{
  "encoder_arch": "resnet_bottleneck",
  "model": "image VAE",
  "dataset": "rendered landscapes of hills, water and sky",
  "train_examples": 145000,
  "image_size": 64,
  "crop_scale_min": 0.8,
  "horizontal_flip": true,
  "translate": 0.06,
  "bottleneck": "kl",
  "downsampling_factor": 8,
  "encoder_norm": "groupnorm",
  "encoder_activation": "mish",
  "encoder_weight_standardization": false,
  "encoder_depths": [2, 2, 3, 2],
  "encoder_kernel_size": 3,
  "encoder_stem": "deep",
  "encoder_avg_pool_shortcut": false,
  "encoder_widths": [192, 288, 432, 640],
  "loss": "l1",
  "latent_channels": 16,
  "decoder_norm": "groupnorm",
  "decoder_activation": "silu",
  "decoder_weight_standardization": false,
  "decoder_padding_mode": "replicate",
  "decoder_widths": [48, 96, 192, 192],
  "decoder_blocks_per_level": 2,
  "decoder_block": "plain",
  "decoder_attention": true,
  "decoder_upsampling": "pixel_shuffle",
  "kl_weight": 0.1,
  "init": "trunc_normal_002",
  "residual_init": "zero_last",
  "optimizer": "normuon",
  "muon_scale": "match_rms_adamw",
  "learning_rate": 0.0016,
  "momentum": 0.9,
  "nesterov": true,
  "orthogonalizer": "polar_express",
  "adamw_lr_other_params": 0.001,
  "adaptive_grad_clip": 0.02,
  "max_steps": 8300,
  "batch_size": 128,
  "epochs": 7.3,
  "lr_schedule": "cosine",
  "final_lr_fraction": 0.01,
  "warmup_steps": 410,
  "weight_decay": 0.2,
  "adamw_weight_decay_other_params": 0.01
}
Rows from block 1 of the decoder, named by matrix and row number. Rows with one number belong to one attention dimension. Each number is 128 + 24 x the weight over the matrix's rms, rounded and kept within 0 to 255. All counts start at 0. Numbers have three digits each.
# v: attention query, key and value (stacked) (decoder.mid.1.attn.qkv.weight, 576x192, the v third), inputs 0-63
# proj: attention output (decoder.mid.1.attn.proj.weight, 192x192, transposed), outputs 0-63
v.93:143122102133141168112099114112101123108095091154176107120106141112121094121150103118146125138124127117155124126143152137155143114141083134133165148130086131105135140120120131141159135076155143
proj.93:106170124104131116147136122140114164073130130172139141163136158171108127146133107086188108118133116158124153125108138116132136100121133152164144125114140172118126103154125146086131128098138156
v.94:154137111168136138149148126123127161119117097154154125105121124164098126145144129109160134138112158096101126098160135107092074105113117106120117113150095111163167083120152099147111117147180145
proj.94:147154117160143160098129171106120143196127140094135126142157124187153138148164141113087124132160109199132091101076107137093138136188116177104149126122112102115126152121152137122135118092124116
v.95:136134099100102137059148110116101166139119131154127143144151145119117110152123137125124164118097144141137136134159114111132109138128126160125118088174113110138126140123148059124117150097111131
proj.95:174093069164157079112132069120093111105153165130154121161140152110138075138105135137109132167116184117127159118124105109128163137110121116196164143096158137139107114180091115125085124134107128
v.96:116107099092096146147137140149080115118120099133125110112170148155045106158163129140121139088080090142114093137132127155136106120138123146113150140158143170105124131132115130125137141152121142
proj.96:158096134174150153126152099155187148117117111095122185164105151096144128158101165125119152122131139114112147127085149157147147135072078131117141146113148111092080085136108074125089109125117095
v.97:098089152133141099125149112104180097163080116127138167123139116156163121127125125161129087128122111134135138136126174123125149138149162134137115153137141089118115128179129141153119117155121083
proj.97:146125187185135214113152131110139104144142110101090170145107124100139127158120174152118124181153164130111119097110099152136140141148180113119098126097135119142125101181097125108129121131157112
v.98:095109123126128130108157099133109086127139117106098101123116110171103105103135129109095114134101144147120129141128129122122163131097148114114116180157167132139136144109137124123133181092126151
proj.98:114135120124116115128118108160148180134132122107102100162153137130109098138138090168081124128142120131128075147131138138112107143133156126116126101121078135148139148130137111126164115093154150
v.99:134112160142151120117111108117188130117163150131106120140102142086132117132118096163157141179161167120134132133124110123135121139107067141103124105066088101125169121109142120144083127155092133
proj.99:106160136160112142099116161123114141145107109138131137100124123139136168108121126081104154151140117137125119121126128171126106098140152134160097107148109131098104102115142166138099154109166137
v.100:148117112180083141141131130147084188148087114101127097146170112108082130100087163115146163111097112130122096067088152107116168146092085118151083106089130102122103148155130133147135154150140125
proj.100:181125112131133122109089119093140147126158158112128117119141106125155150078162153144094101123127150138140147118124050143127130114129105148137185129134146139127127174150106130119146125136135100
v.101:152152163087128114102140143107076125131131136126112118128136141120083107114128119116102131131117186128130132140126098129172125081124097135077152155147144156131129105173089132117100151116122150
proj.101:131079117132158145120160085127098148147143124108145116090120167129181112128111137127095124159147111127111144124132137154140109101113161138107155112106161113117104149139113100127131097128159145
v.102:133136099180154139150112138129111166130136107125087089143115098144172119124133139145140100109108114121149147115151093124130153150169133114146159108136123125119120122136136121099182114099113130
proj.102:139125138099146105096094143120100113148103138144150124124125107117075090144113107130158172105143120146146086123139164127159121152106101152136122141118145140166151161156110136087128101127134128
v.103:082124149111136122102141087152107129123107143133112121094100103170159114115148130136163091121145093119118091142164132075116136110162180104134131232137126139113206152149119125098168144145082139
proj.103:095127102125168129102118109102094109109137103096137153190061121100090120165167064118128096132162150174111177105096114124115047156129136159081155148079084139121106131146113123084150119159112150
v.104:115155129121151124110122108110133140136111101129149112111160118130154120143137093095177120121130130083114111077162113132140138128111111126114149090102137156144171164145125116099118128126088123
proj.104:109126113167182157142131155142122089101121116152122122118140132129128151074137131134134117119141105120137152111122151131103072193141167092110141146105103111123158108139150101061140158125169110
v.105:154150136114169141135128095118154121123110142121072136099095126139144138144137141161129136163156154132080148152139132080108140131162142074150104182115145116134127142139137144150102130137185104
proj.105:122099133119114069108134133084157147123090091120105100125117145135117098112113090132121146144117150122142117160106093138115089120172171139106110139140148128122101091147125170107151135123131159
v.106:098120128140080135138119127137125162160095142106150132131155174099093137122111138128131164106111113108129106107106117140072117098143133159117125066121146135139130143156141143132122148114139107
proj.106:136105114128115144116126114157129115116159159117156112118167135139124141122147163144091133110099152147113129121141105141153152147118131127136126160140137130124141133137132109130156125115168119
v.107:144099180153126109122113114132133114107137146101105126144128163129076099117112141121122133134084144109118098081115124104144127112091090169118119170111140097113107094203134153121146119106115105
proj.107:142141123118162150160111137098113125135137126122125141138162124143135098145146138107151135120109137076121105117143118170131128173117151165086157145100143127141144107209103147112117114130158133
v.108:139076105103080142156159142146138089114135133130149123135090132154122150146144132115129147127088115159103119152123172144111132141100144125139094160117139124133123159097160138129156139148094160
proj.108:116186159116124121136115153151152138133130141107131136183134127146086179143116132124145093094116115109123153121119127132106164132144126132157129103159092121122096111085121148157133170114105139
v.109:093107131127114099128152092106136110158140104147176167114160114129147079145116134123112155108121139136148135141116145141142131123136110095135124101120122095146101137102118112136131178160048084
proj.109:107107120105087164125119158101116154141149140121127144127143126112132163111157129152109131107149086124125134122170115132148141114192186157158153086153087126103096115094150081148122157105117147
v.110:157132124129174140115107116120130132066119113107088057139106087123111097138142129123144125165143139141104124105158121081129101102105132132151125167122110101113155138130117127133122136134120167
proj.110:146155126145139108143131125121158114138118140131128148155125130136125126124128113104138136123141128148143144128102131123103114130090101128144130129142131135112104112123152145137115124145123100
v.111:129111097135123108093148117165148159120145064149108145171135106145170104133104139144097114083100136146076146159144135121144081112109154096115117101152144076194084070049127106120169179148084124
proj.111:118159148138107087145106129085114159143187166126142116158160132124049157111114118134114121099114131105162122099090133140174158073204109190135175171145098136158091152063122125119076107117136114
v.112:144112114163135103140150127102184116122093102132110197112157176125103123141117099148116175128172168138156130134122133156151130131118104121113128090134114140157086068089129152147119125093172072
proj.112:132169095122131093176131160149124155091151127129111091121147117171171085123167143172134137136094124066130124111169101106096146119158136089100132167115145150141149114134119142140093077118113145
v.113:178124157143091140129167134133111153126108127120165176157142115116167137098100116147113082129097115134113150120103149134190127136098100103103126093148147098157126097108124095151130128094142118
proj.113:129157142137114133136137131146136123160177116146137122117150145138138141143089149128135059121130144107129147166132137108165156123130151129104114107127143155130131208055118105100135104175151097
v.114:131131171157137107110084161133177085110096122165158114135161156124138123172122124106129129137188139150142121126103120158103107131112101151166093130167114138159147127137123154147123112139124086
proj.114:082181116094108146204131161160128075095127125134123119110121101151141151161162171121148128137105107095133177194105129138086169149125161086138106126117121118156198126122163161127148151131148118
v.115:128132082143105141134181148148091147116159135158171174120135095139169154129112154092141131089102100109090128108134130128122130138113160123096142080133172113108139162080173107113170111081140165
proj.115:117157131115091136113118138163143139163150127163134092141188115127111181115140118133139046078107090118138125119150158110116131152170131099120133108131045146142185215021157164108153152161146129
v.116:109107148169138093111137125109117117172094127138108094135108103122115106103089127120104115136160142177149120126136149153147160109113185128147117172139129139106117138145096131168094158118156132
proj.116:147141134116103151118116109131089137096128144117115092137134102165177101127178123159082144159123143118105105141134090069086106118106080091161116159115168110159159132196127133117141076087103147
v.117:116100120091097137136153123154134113122145153107097127101141135139138146124160158146128103138119110135143138226134111164146132157126099103111098127138140141154085137116133148115181133167132134
proj.117:153118148107152081105139124154111157159112103145135140108101138113089111158127156145098141146142101180152120180153146190162135109159174158147102073169126135162125151141084169126138112154150151
v.118:149098116119123153085106097163155115105111108138133131113119125135119160134118132109150120114115164135112102130138107148112154123137109099170120183112162119085170100092105130109121146160152102
proj.118:074128101119154107131104145138101151120102081144128076146066106124128098133158137131129159142134099130152128132105118113093071092135144097105100153109119125129154160121117169104109159095124181
v.119:075144145105108124141134117168093097137159142082123099105105130169128120127128121119109094101140084103114089127120120105106130139159150166091153190121153147110155137122146154138126125091158154
proj.119:126109118130094130104081103147150129116129083097108115128129123113093121137121062090126143109119139137101086157130133133165099188083106168102087163082159108149099109136153083102150147105161093
v.120:138143109143148121138107109097137134111117150105123149154129145089074113120115125147113169149119151102172158141128109106130080093121076136138134081142106126115111109127124122096124136095129125
proj.120:131112093115143114153154120139126164131134181154132146136130169136142117146137155137100121139110126133132134142125116127131153119130158101117171105172109165070142137124139131191123123138162136
v.121:137165146160163098132125184117108113167162145144108148179108134187140123145140149122088145114098150138111171121125133139132105082140136127136151150103124130114098144157159134105147100087128162
proj.121:127137168132138188149157129119132131145139136143107135172113126117176141140068122125159115137131141082122108104088139077113162131117089105126153099101120129165146126173100141160133116087125137
v.122:140156172127169108134163138094155121178076107128101128100103122131147091162157113113114148108172143151088140152166124113125091075125186105102120158183115148167132155163112154157112124112138139
proj.122:137108136107083111140137102118134100096144124093134103110178179174144135130089098138117133122147128144103161176138117096144147106145150106152134159087166109147080109156143090104177098125124120
v.123:123123119167121150140150119160123104131161114131129148142129068141154078102121164132176121120154126130133132094142148122139124171139136150148152132089132081091119186132172138129149141196097138
proj.123:126121194116114148107076145118137117149127102152083147154113125117109137131134159104128147157138092119127076081126091192113108163163103116138103105131116113135142130152076154101117148110116111
v.124:103127119121130120108096122124128149110159150141139146093129094063160163116107131111114080166139140128140120113156141115111163149153150140149130125140139148123141097099102119149083140105128068
proj.124:109141102122129152123151135089118092143116139152119160120124137125120122088154067110130115123119157147160143147108161107149060110123114118146111153162111135088147112098129168139111145149108164
v.125:105133112134087194127134154149085126107101131125189103125170113133090147124105169068129150097104136115127134067124139158100104100120134089164110106122145154129109166127145133107135184117136136
proj.125:117117097112133112126147090159138131121110144148115104156117115119173154086135167152117124106147109152133146120136124092102148126115116097139137131141096114087141151107135102134149147125123155
v.126:148115144122149088088121085106140133137144117130118114141113143100141103127169073144118143150163127135107122160143103071131148116138159120104140128154118106189195097094132102137096137128073095
proj.126:134131121177137157125127151123125095154174126127143162113172163134115132131118080133116107146099164119118117103109112151110090124152148111151098114134130166136145138098158134120115130129122097
v.127:115127114145129117104120136093162137133092099171130154114104111122147104164144087134126106168155081118167150154132123114139125145139162169150151153181110137153156111104119137141094111109134104
proj.127:154123125122112136095127169091133095121140153111082148117170133092085123129100114130115145129135139145134130122139086125136126143172139124106096134149124123142124150114169137148125074155102128
v.128:150105150125160172103111091139171092126147139118078143094114162144105134119145184121110159079135161098114109113155099158118122147140163142107149126117156124146111025172121130116136130162126138
proj.128:155120107131128118100140097115084132128121119109136091180107132098221116122075160165160188095130108111150119171102127151129154160134081195099164147099129089093132135149096099071136170134126117
v.129:131110085124140126111136145137156208150115079175127154133100117163115144082123138096116110111147114125132116137120161155116155090187130100122140113106136158120098142154137131110125185117119157
proj.129:116113116137135155117162123084118132160121127142116120091095092113124130149118122166143107117143145137109133128142126105161180113114117128139154117126085114119146165185141095144108138135146123
v.130:144130112156101138139093147157131162124081108119128141141146134163148113122125128126136112083129089112108114158141128154133146138125115129135109122136116104130136117123138099109163106163155149
proj.130:127135131148119138132129121121135121127135118120152130094139106118132144154114129105147120114145135133105143122111139115117169122134089135134146128106130125117130130132121123129115160154112103
v.131:169147131149161156175082142124119140101080093144130086116152133080125082104172137142186143100133143113090138135150139115149109116131109089145166151103135144140126136121106144113126091120125129
proj.131:114112103146154125122140123124135088107120129107126133132076151128111137126114131120107117125096112126140110119064129141131124120116081115117112098146109126121158116107100111141122110144122140
v.132:141075165129150118088164117134150126109146120122080181121099144157084165135150142121116129119111123155141106134145116134142115136124174140117067122159104120092132110155147081131100142129117101
proj.132:179175094169137148113084140146107129139141124096119111112154087118138128120122141153144154120109155109138129135149136148096124131096119146131119119121136132130116147116128122124144162130128138
v.133:135111183113110141113131101128147128167133134136147118142146143095128149144129092108083104164113106155170092056099114120129166138122102135129084134115127122073101204118134174183145126153113093
proj.133:087096179155134104114137147130144102097150100143115167093161128151096119135138108133093144119147152132151147115145148109135167131112114114117138131115097129107136095124152165147166111132155124
v.134:122174138120132124168135140140135104103119146113133107119149112124117177135131097146145115145147132108116151133160110059132140110109119115131166131139128123165138105107153096132149110112149138
proj.134:155155124102130106129127108082100125148148138130144114147155091124115134126114082136121138096113144150105104151133130092116135121126166128165139106141118128146125107100136145155116143119120120
v.135:136152132170133108174124158178183176142063097101128139100127145137136122110151076128143139112133120132115149164156115131136140138123122107110153128095111147118128121116163156135169084139133161
proj.135:085146123125145096125151090110120152107125106143125158134116123125113131120137111131125112071114117144101126135136121111139153119119077110158146137128114137144171107118139132180145136154175137
v.136:134105111149117107156077144125082161164120144128143089152119100116126141126154139134132119107136124162099135123110116115140163111123129097079116144114114131135136117144107101106165116110114101
proj.136:157109132171092172103121168125109090140133120114127125073138134114124127130128101129110144129125144138114135115137156133114101114088143125167118121125137109131129130137111126114133145155132102
v.137:134101101139130127111127115115124104126119097136124128120133123151113132120126097125106121125122112158153136142140139143145171111111097152087116134130118142138101116131120141139165097140140136
proj.137:128124115160132132133131130143130116150132145146139126126158097143141159126137108133124111116124124116117118115097148109134149126143117129141128148135130151134120124157131126127135138138121124
v.138:140156118104130142147096133140107142125132116124137033099108099092116111109136178144155138156140159114128134129115145138119142081121102109136161114122180143134111106121092162107145167120109126
proj.138:121088133129154111117159119139132104170112125146115140126122174098106164108160148168114110148134114106110127114112098135168130080172146113143102125154141121128139119152131090116129125111118112
v.139:145129185120139127123062124160150128116138108114104089092133130099108155135129156126114127110148146149124120107124114145164130125128143111080113119090140155099090117119100150094157111144128092
proj.139:154109125164145123098172109163124140124160109106100114131134172108125153091130119162142162079093147107154122167147128126123087098102141132118101128148114114130140141093114119118167152147131107
v.140:135170157140147144140124139125104082134130142101111105129114115124095126146113163122137148143085155101153140182107109146121134137102115140132125128133114110129119073127134103134131151122108133
proj.140:176122122120163127103139121135132140165154153131128159133142175114163135132152129138101123128164132127135135153126078115151132114166111158164146104128136131102130133160136094101150165120112088
v.141:142107116151130132140090102166159123123129113100128137116138108139101187139096136135103146081134141117134120123094136173143081121149105141106079123134121159099079112114101161114126099133111128
proj.141:141135106127121137092150114159122141153178102126095120120126128122148151143133151131132095101148139119123140117116141126110155130123143159104119152130127127105134149100116085107115144147100124
v.142:112152095152135112179088160133121121102103108118114103119169086152161084114096099115169159099112107132141120131144137110126119143101108124145121127088102095138127114110112120090143140104152180
proj.142:117131136180141104158148102118155167143116137126110166119099117118145134115144134135141118101120146142111168113101103125113115170152113159116141132126133141090122089120147136121102145156125101
v.143:122106129116127111112125080109137136150151145122109115118131151137092109104116146155131111125140147120143129146131116156102143106136165152117154126140150135137109094132135172131103184117133114
proj.143:135132102113140097120140132141110122149079133151117123152107172117154146108141178150149110144111134130134158161145162127148107104131145160103141169141127128148125163190130118107105135136158144
v.144:135150084157133159132140122133080122151157106153156132155141108100109118161092128117120144137129108110107085107138120098130107152104104111143090138129134110133126139109158120146145114104108123
proj.144:114091133146104132148133166105136145129112144114158107117157097153135061171099092080101146149144115118137135095059112148118158154144123131121174126097092106101123092104137117123100126127105116
v.145:127153128134123140121149095159142099117156127131085085120092114133114144127121154116065109121140114135156127108115145125163113129134133156120096110129128155116126170100069141088129154145126106
proj.145:157147151160127081151094127157124153100104130141106116123113135144159143134126114149133141176126112098120095155116158139117061114139124144134102126118113136137146137127123088122110095116109143
v.146:151115069136139155100129097140136145160145106126125133142157139127166160085111122093129126130129127161110123144157122129115101125144151122093114084147098140134086137152119138124124107132108076
proj.146:147132090129134158111127118131111124145117142136140136127152096123081119135128108148147096133104138105143106109139140128114133145101114096160102122143119157133115144149115143121132116149091148
v.147:152123167131117111127154112142137072102092133084078142108148157120152097136100134118103141106121137151166144128120097148146141139125158172107087114149114133110122111135115143126137133129123106
proj.147:130169171155150107133083103189154144100127118128119150151130153141151137134133127164173155123122140124139131134102149152093083122137089120117116135143149161172139131100139125121134153157124166
v.148:127110103106099153114152124140125099122145123116137143124135146111131118165121192139141122137132136115111140144185106131136107149134132154162095121149132159100177130106108123115113084128130200
proj.148:135143145125120140132130129138145134119143097134153122129165132140149145125133153120133143149144098135107106067167142120130124145133136119100085148111151112113116154080137138092124119132071101
v.149:105147129146090149147154122143122100138073143109134164116138135136109090148100091120101119131130093125135151153089104186149145144123091156106130139145108167131153128113142130152134086104134154
proj.149:106120121118131102087152125140161156133136123175155153157162150143164155145124103112116104145181108140111125128104115103139173107148110118143134128109142158174136136138170125150152143128153131
v.150:128099117112104092126132130127142088099155142132088122132118116171117130144127163111113126114136158147145145113115131120155113102123159148121126137111154146145133098135092113110123145078158118
proj.150:150137128120119105164109133143121150115129117149089095147121127147173131122130148153167151142110142129151125140115146109092085109119181143093110151179148112134125153130117132103084134104095142
v.151:138121151115105111099124115171124091134168111130082140147138157142095143138105156117107103129130146126141099113121121121130141125127139177131120120139129114112093131139153134169113153138102116
proj.151:142158167147166158142184134150119120163171143115135140119140145129106162126134131145110140143131158144156153124151132116129141099101142155142166105087089124110119163146148123117152165144121092
v.152:126103103133115116138107142175171168137132161149147172156136129163132118140114102120124103116111079152129093087108155152105088148143134101133077138137116127085106159106139112129143132123136152
proj.152:076122131120128127139137145110120132107122093122119127110147097153109125145110171094144122114130168153121167107124156122118186148101138137126151144111092100099147137121168133167130163137128127
v.153:119090119126124107144150124168117114123139146140117123114106157081116173162129157114132126147122123164127142119136162140160103147107124126138109142170137159152139147143142145137125129108147142
proj.153:102141153103130124154140121107146111086105150156136083131092144190152104155114160110118118145145133121166146119132151126123118132105167138120151174090101120147150157109116124156118126157125185
v.154:119126115099120128142125114168178144128141185115141137101128138161133153138153103123126127159126091138132113098125121117095112130092128124133088111153104125117119132107147124122154103146189143
proj.154:114141123102127082139112095107118136109110096170124102155163101138096164125125167116148103101091128128106154142168155122117132155118160144124100138167168110152126131118157142170142139109063123
v.155:131094144095132118122137126098115133120132133166129166139119155196101126143125124115075092133116099150124159154126126149156133087147119155146131134169109107134121147151117090144121148154137167
proj.155:140153140140105174119110151123167122150105105121120104127147094139151136165096129111158115114195114143119113121121147100149165126093132129130125086125132119129146132148136098127130141099124111
v.156:137113164125143096129090106123111120098141106097117126110112132114142117118131185124153135093114126112107138169126157160133116141142138136116128116118117116116138120137083116086096168144107130
proj.156:170163117152126171110156125168139137158149128095131123110104175090128168117141135150162121113128128123141138160164113154116093127131154147104105109132132113131115191109104096065137155135128119
v.157:099157132108137122106120131167167100099158121103147131102126114102147168127115124120110146137137100138127117134128155142134106165114108119119102081097101126128134149103091103105117128159147115
proj.157:124112108130093107122157057154138168143176122123118137130143163144098159116152099104144142119115095085115077164200080142116120140155164109133082140131156133116095119107160134102164119100116089
v.158:108114123087094102128146129115105123099153152125098111133105134110110168145119111147112097130109140100168116114132112086119190114107127141161137147141153099145084103150168165136130161151161148
proj.158:129112174096136108177120126095108115143125154161122083120114094147118126137130147127113124155132109135162162120140185121134120146172121162109166170099139095110117122107115126128115137133145152
v.159:095139111127128122117150115100152098145158140115139150144114131161153126148092148112096093106117127110125133138132141122105095139120167141136118128161091126176125133124134129102115147168146122
proj.159:151135129100070116151098141114090144118101130142115128126096120128126100164126114111174138135138154134127125158144168131099130175136129135128137149124130148117122146150092138126105129133110144
v.160:158122149126125113128124122156073124099113117131107164115164155131124069134122130118141159101127113098149132119075118164169140118105131136107142147126129121124132092096113144124079075097176114
proj.160:119130139140155119122109117156188151124157091110155149126122161125158139105119146157090152128074082135139126088120096161117099136154100141103153085132124151107193134122088142161111119141113155
v.161:165117162142109154148093112151100127154162158166111125105131150121088125143088198094099131144132161129147116126095097176140137165101132153118139110147100127150136103122118136149104103103114103
proj.161:117124108124102159111147138160135178196147138138184174119194114136159134177195144105130123121130122125152099078145182142121173120163128118122135119172128143131118149096134123139111138078134130
v.162:138134109136129161126145133122161193149139142145136093176158126164170087061147090123111131121149149118145152112127113105081107145115123104086107116138140176146079116131107150131094124192154110
proj.162:096095138113137145100146097051116130140129152162110135095144129140113114096131091107139093091148169123095160123147157117123160157156093142136113107094083092150106107112171079118113134121154126
v.163:166166127186158144173200138156167184066084169152100121152131147091129138135109187171110121105129097132117142162088133061115098142140117154160129121143193135154122166129136141121118105182124128
proj.163:154119127079099119136133133130114137075136098153090112103093143113128129117138099076084153120134102112106132119114094101107108152080119097155125143118091162114100067099088160101149141115160116
v.164:126146115147146103121128122110184139135141083119133130149128138141167122155168149123151126121141118113070175145146137068128078154089120118131122093123140094157131153131110096129164123131124141
proj.164:099100055127118120167134141129098096098145136179107130130145148147116134111151134095094148135127145166169149157150137158148129136129156137119138150159127132114140097170118168126192153141161154
v.165:104115083116132138110114113118067108177132146146171116144102106133185111133156148132123138136154144146097129117132116124185148124129123106142135098133151140137138111174116128085129205146130148
proj.165:150123156120149164123158128096119123152113153097125106121148109111158111121117124134169113129132183098128145100129162143113140153145140100158129144120144143126108135171138079104156144103127097
v.166:104135106112090118089110102171112091172131108122124137168105151101100122086164085131130150157164133138157172141136113127197097139155114150150096116134124154103096121097159167120131136120155101
proj.166:136173151129130159146162108148107140126158133071192092153112114114122142101103136129119132148151115063147157121130163154113087147142104136083132103064147101105116160114196119130132124142121103
v.167:130134116126109100116092137129088153092140156107206115133175154179178121113141121157154151138135111128128139134156111137144120116077172113126138111121142100097107122119113136114137152145120156
proj.167:124100147104137113149107142102131086113067109123120119119126153144133141129128132140108131126104114114121125128099112137135128122157130125175110164136137125154162125139094135123155130123133130
v.168:101147109100176102108090138124097118144139093147134170123160128152138097151157087158169145118147173180168118099176124117128129112174146120131178127163128123127104053130085089141089082127145093
proj.168:114148152122131127099135155140206139136102112108135148166175141168159133099112143128156111101108136147140125099120133124096175150169129109126134136169077107107153167154128101120134101165127097
v.169:087143116123111125166112132107159091170127118132158136148134088128118116140117051161102098124083140146141121145183121114142185136138132103139121113157121107092114130139130086128146147164115148
proj.169:130147135156116134127135177129105129134142111128124124154158120118093145131120114111112108142156128141163109171109119112156113137177141150135148126111114096146111135163132150136098109138102116
v.170:162180186128082153155158113142135156131106185151105113153151152123128123161112169164120073118141131130163148130132115114093092149145070142140112148154161152157124161129144167107115095170150124
proj.170:115135140109129132108112143151139194102109094105089141109117133119113136171127114091145132069135149124131174105111112137148118133129091124158118053077105121117103104117134150104165150103133107
v.171:108131106102100104144126166102191140121124099128162091122154107142141126080125127081168132125131141109134093123192143176129144122128112107134120116152044112132146120107146110109142117113098143
proj.171:098139127169114125159089172138100085123120120117147115098123128141159154151126157147169101139132121125155141142095133134161147096122095186119105110135162133133154089109086151144110085080117142
v.172:121164084168134140155096127136139152112108127085178098134141186125105149154117151187166152167130101153137124118074118140097100148087127100069126114110137141125118150100130176159134133143116119
proj.172:140145105106142121091150085109119137120083114181120145129090139126125087106132135116156094123125097105123115064094132119116148116120152104177116162143147139142118129101137156140144121089091155
v.173:151128133128126131091133117115153148176144129098128124151120142166127113109169121098158134132151107130133166108139107135079091135080112128090119134105101118133136141114149119123140117107135152
proj.173:116080077100123120118099134083080143157133121145109124168099122139120096157125125126111138135124134140108103132113121128121133127113126122119101151159120133149148142112141129132137141121157119
v.174:107120118140127120094126105138123130178135110140147118132112138131164120131174126138100143122133142087092119133142169129140099129130122119149117095139113096171127121137123088104156132123101108
proj.174:094114089150154140147135136127141118125166158124134111105125143126164136125130117109162148112153182157144190160155141127120164140137132121129134140152172118138123129180099093142154133123160135
v.175:085184152122117131147084128144163118082145122122134184105147138095196166144114114147131123141115136142100155149131085071141123180088101115177140099136096083113130099117166094155158191125143185
proj.175:155171084229192117170136156197146168128133127125142148081163117183124131134129104107180177222073194047138100115186123159086121124107123096156132158150155166138146102103183132179138103114135150
v.176:127182099152169106141121185115225140110109122096130105125145137119121120057132078154132184105129114152164160078138153117067115103130170145105154112118155127083127118123152076134124122171201146
proj.176:103131144093076063121126108176164125089135108148079146169134173165117137095124125115143117167110078124123124121140130105105123122142188163155122126124085104137124114108160140161104080093135122
v.177:130115104147147117147145137102121165125138124094160057136112153169120166093141079110125145128113166085100149115140077094139123055119153151130087113089105098094132123134176094174114127099058083
proj.177:104091114124110107126104128051082103079149118116153122097112087136146073126133124183070105161127140121098110127151067142133153083137134127121125133150117082112108150113177131129034131107107138
v.178:163134133106128096113151132129137154136097136108088149140127120145161103109209127067167149113146153132148173120155132156096094129099095131124116148146100117147114125142130134083106110104159131
proj.178:141074127117148160152111122117119129143148104139141108129130091106125165117095148129130130130138154099098143130107155137132121139107122170109112098117114119137138087109120099114128137111139125
v.179:155092104129157116121175115160072130095122099155089167160122162108112135139095140148113151139154113116156069124140151149120098134108160144115122141121180122113096140124107106145145140109137059
proj.179:069157118102144123153120036232122139085098174120131138140121171144090147076147138134069145140088109112144147129110157125147118153129173128147154170124140127167098137142085119095163143196133143
v.180:142093145148147149181184130124147131111100141146121195130162147096160121120127169113120129098118143112100121097123108134124125120101136111094093137111158116144130117173072063116163149140122084
proj.180:090111078147144087148088140156092122128156101136097118079148162139126092146124092119093137125096115111128150147111143124141194146075099119118121176166149110133103107113059107129121097143146137
v.181:149118167089109123128137141150121130168144140106069112112126150114098139136131140120132116087122134104134142117124090129144119121141129148078130151097132139115138115115128156159131111084153096
proj.181:106140126138108122153120131141099147155147125126113124151151079093118139176120133167103133094098088137157110113158151148174143118105131127093104096156122123086129143122120128124094120138105148
v.182:159109131118079104141155117119150126115133125110099096103130141108118157080120165102149109126130116118152164097121121175128134101128161159122094145120151130100130154094133129119142143114122140
proj.182:130105106095099092115116085130109133125149134127134123138131114106146105169127167157111132136126129125080117134103139081164131083108126141139118155112111144141129149093150149097134126117108141
v.183:146187123134136129124125117101142096154125139105131175138139142109132126102148125124125134084128148129116175113150096153087099107100144154150140146158152101146151143154146099119151123093168138
proj.183:131094080053088125148087141113087109130139124138122135175100136143133146150097115091118089195124164103145095102084119155054148120170152139098122161083114106093082154091160100174044127136147097
v.184:140152110157129106169113134128120117061117105116115109156133131093214154066117155115160129119180160095160154111102132065070140107082130159153168127130121143138155108118144115130136151127143151
proj.184:120131180102105109164104101164127130126101177102137075101120137143103146114145130134157134187079107075141115109121169161091128105110124118161120127110138125095083119119124153143142078169119138
v.185:185151119154121108123141146121117153096102133117104101122124116123158174097133161135159100113139108104137116122127099087139115106103160151101155156140168128155099127125127168151134128143122091
proj.185:085110123060066087160100101106098067121129127142110103157135112109119112159132137133074109094082071168154101158131143111134117119130153120157107142127120109124099111153091133123096139189117138